A small CTC audio transcriber, trained from scratch.
Data: trained on melodies that start on their tonic, played by one synthesised instrument, 26041 training examples.
Rows from block 4 of a small CTC audio transcriber, named by matrix and row number. Rows with one number belong to one channel. Each number is 500 + 50 x the weight over its row's rms, rounded and kept within 0 to 999. All counts start at 0. Numbers have three digits each. After the name is the row's rms in percent of the matrix's.
After each channel's rows are labels from the 100 clips, of 14976, where the channel reaches its highest value: "strongest on" is what is common among them. Only what is clearly more common there than usual is listed. The data: melodies that start on their tonic, played by one synthesised instrument.
# convs0: first width-5 conv (model.blocks.4.convs.0.weight, 144x112x5, each kernel summed), inputs 84-111
# convs1: second width-5 conv (model.blocks.4.convs.1.weight, 144x144x5, transposed, each kernel summed), outputs 87-115

convs0.24 081:519561483490459573501507457476491463522478491518561461471482433429588567553540489473
convs1.24 080:434542509461475507543502533495435508486411534463537547432525486445521455561504401440566
strongest on: pace: slow; clipping

convs0.101 104:508462465520538530476474419458586478516540422450432500492429476444515428473513511576
convs1.101 108:440475530495371531483584513476505558491462435512447506428493425363486485440501469475484
strongest on: staccato; clipping

convs0.45 073:507384510535563566473523477457499501451408551483484519457420482585426533442503523541
convs1.45 106:517522439496455519467475441547592446539520569485498433444471542484507487467529456435528
strongest on: tonic: F#

convs0.10 118:476511493447500487432405500467515521510463509317461499427499523494470511501449489498
convs1.10 112:432516556547420374516475421517490510472444507521425510515555545489522526477453556578456
strongest on: the note A#; staccato; clipping

convs0.64 107:483617415498512488465430524478488541460431512569478516472596549422553499443480515459
convs1.64 100:456508552583468425465476438455430521471504559486398416546490519408569480500523485464484
strongest on: clipping

convs0.25 082:511550509489519450553438469570519448438571437498452563446443428526482534432549496485
convs1.25 089:479500501513490510517476468531489389510599542489413548480464522464490505526544539441525
strongest on: square lead; clipping

convs0.52 097:451500498496506536470543506563549523581456490530500636456440459581541523488419496445
convs1.52 102:402499558424465465568533492470498433490443457504476588382506472524482431502447477455512
strongest on: clipping

convs0.87 068:489502551462524496388502555473553460489502542513444496513495524547473481528448426453
convs1.87 105:499382427502520518480520606473474612434451506487494502461472527586509555436480575489479
strongest on: the note C; the note A#; tonic: C; clipping

convs0.100 117:562474482368467523481419519508516528543475494484454461586508549504441464537516476574
convs1.100 098:473500430486493493604490473459475553536472589506547559527438467563545470516472508516468
strongest on: bell-like

convs0.54 154:539505583545552459564528561515563585502504465519469482546462537489430491534489515540
convs1.54 110:522451517490424518607495356471616469614515480492440540474451549500546519519492566476521
strongest on: bell-like

convs0.95 101:507542497472466447429453413529439465495479479528570597492501514611507470487450470508
convs1.95 103:364504515461493534458552397493484483535448510477501535475528526519506486534450482461539
strongest on: pace: slow; square lead

convs0.137 085:505528535455479461513392462529586489573449522525519593464519504598476389477508362565
convs1.137 107:480592542482495481420486529416500531501446480538619517483488584566532535475551529493419
strongest on: the note A

convs0.47 080:520385468548488439490562482533595525477561357588499533543491545521458447591444483479
convs1.47 080:438494488476492536477489515499532517562405533519481429485528532588498440405413418470468
strongest on: staccato; clipping

convs0.6 099:563499521544506539423502467565430523510466470388519566555503523561539554485520537524
convs1.6 092:408507538483467474527578498463531505488491480465460433433516529428544442539521397498486
strongest on: pace: slow; clipping

convs0.109 099:529558440499489558518507456541516552567534439523527560489490475579521470468428467512
convs1.109 105:413456439448512482506541492592465517494477474513449527474543531515540477526547440530499
strongest on: pace: slow; clipping; square lead

convs0.120 075:524491399439507516473487583470516504394591501528478489451512510432472507467491501494
convs1.120 091:467575547516471527466478493589503494501421497448560446508557462444535534535456476601477
strongest on: the note G; the note A#; pace: fast

convs0.78 090:534534588571582508508563565503573550491522521523542542533535505591544488394504532524
convs1.78 100:444515518451513456501461394574463484399592524468527474486524450462513499555520507541507
strongest on: pace: slow; clipping; square lead

convs0.40 092:558563500515486481539529523451527500479448471505513490509522458484555521525564496474
convs1.40 096:508504403505485529507433562553501542493512459492517446531469528544507566602595474472447
strongest on: the note D; clipping

convs0.103 088:480514545570567512518524512563518566498498491517445480562547522502508503462490491494
convs1.103 095:511483458481425519574499421436516505502490508445533487456501489422496559406427430525484
strongest on: staccato; clipping

convs0.118 098:498460486443544553528525492582553550497557509468486587479426530453554488500550464482
convs1.118 112:485441437491450434418458509488473477399515497500473436466460437512420418507457443506497
strongest on: staccato; clipping

convs0.92 085:466545508388573541474482469474435596538470470496578549529501509444453556575443534491
convs1.92 085:449545572495569518482512425519491406476532342492419485480553446487455511535501474557485
strongest on: pace: slow; clipping; square lead

convs0.79 094:493348491584539545517517496485499573454601474417565509514503528479543465511581530537
convs1.79 099:474470514497449486542476429495463479465440475454472507486487474408477469491468454491464
strongest on: staccato; clipping

convs0.82 084:483514563448504518441472439468491467492571390511462574556451550485504537543550606421
convs1.82 102:421404445541495503525542529424460574421486496501478415405506446508483522412372518509472
strongest on: the note A#; staccato; clipping

convs0.69 110:518516498431432467491492487481562510513510618414458467445432481506483500478415483539
convs1.69 105:495488446535496419514543514446580500552513498383468532505456476590519522494516505492545
strongest on: staccato; bass guitar-like; clipping

convs0.139 073:527533428525405535515445525516403461565520523456476573534388449570559387473501449516
convs1.139 125:408540517550487537480538413585566439443478461510499437459450608521517585554502554444468
strongest on: square lead

convs0.19 112:593466507425355414393427506446462564503469463528406464591504556502493502511466444508
convs1.19 092:522529523574539500539500524496518473511534495440487468527460497538614460504476471485497
strongest on: the note F; bell-like

convs0.44 088:434464507465584493517520491435488604462450521497495484515454413495484528459542520502
convs1.44 084:488514508523588481493460386540506428401536525480464500511517526518456503557526522511511
strongest on: pace: slow; clipping; square lead

convs0.3 104:546432496479504469488563546440399490505456451469492528486575434397518533530533537526
convs1.3 106:494492516520536471510511440535469458541445519499519540515475505492429496546533495473466
strongest on: the note A; clipping

convs0.58 125:430421572569453413602535548489399497465488586582603496518476504449475513434486514495
convs1.58 116:536506523521476464503543500459438476442585570487530428504533524581518529486510490498416
strongest on: the note A#

convs0.42 076:435493598434446528552484470497497469540440550570419534463504488475503517520468403540
convs1.42 079:529446524470491565568420392493474530547407521477654585477456526550575508537396543520486
strongest on: clipping

convs0.37 109:649503550444489444409527474506518473484560505517429580421548512528519515495517540396
convs1.37 100:541490492498577457439459485459548496521463470499501460411596455456456444561585530502332
strongest on: the note E; clipping; bell-like

convs0.4 138:428542512611521470543476539486469602488461537542512472488518483540534475533609458500
convs1.4 125:513526537508500275553467385526454464421476581546505497518545580472514474569527497551549
strongest on: clipping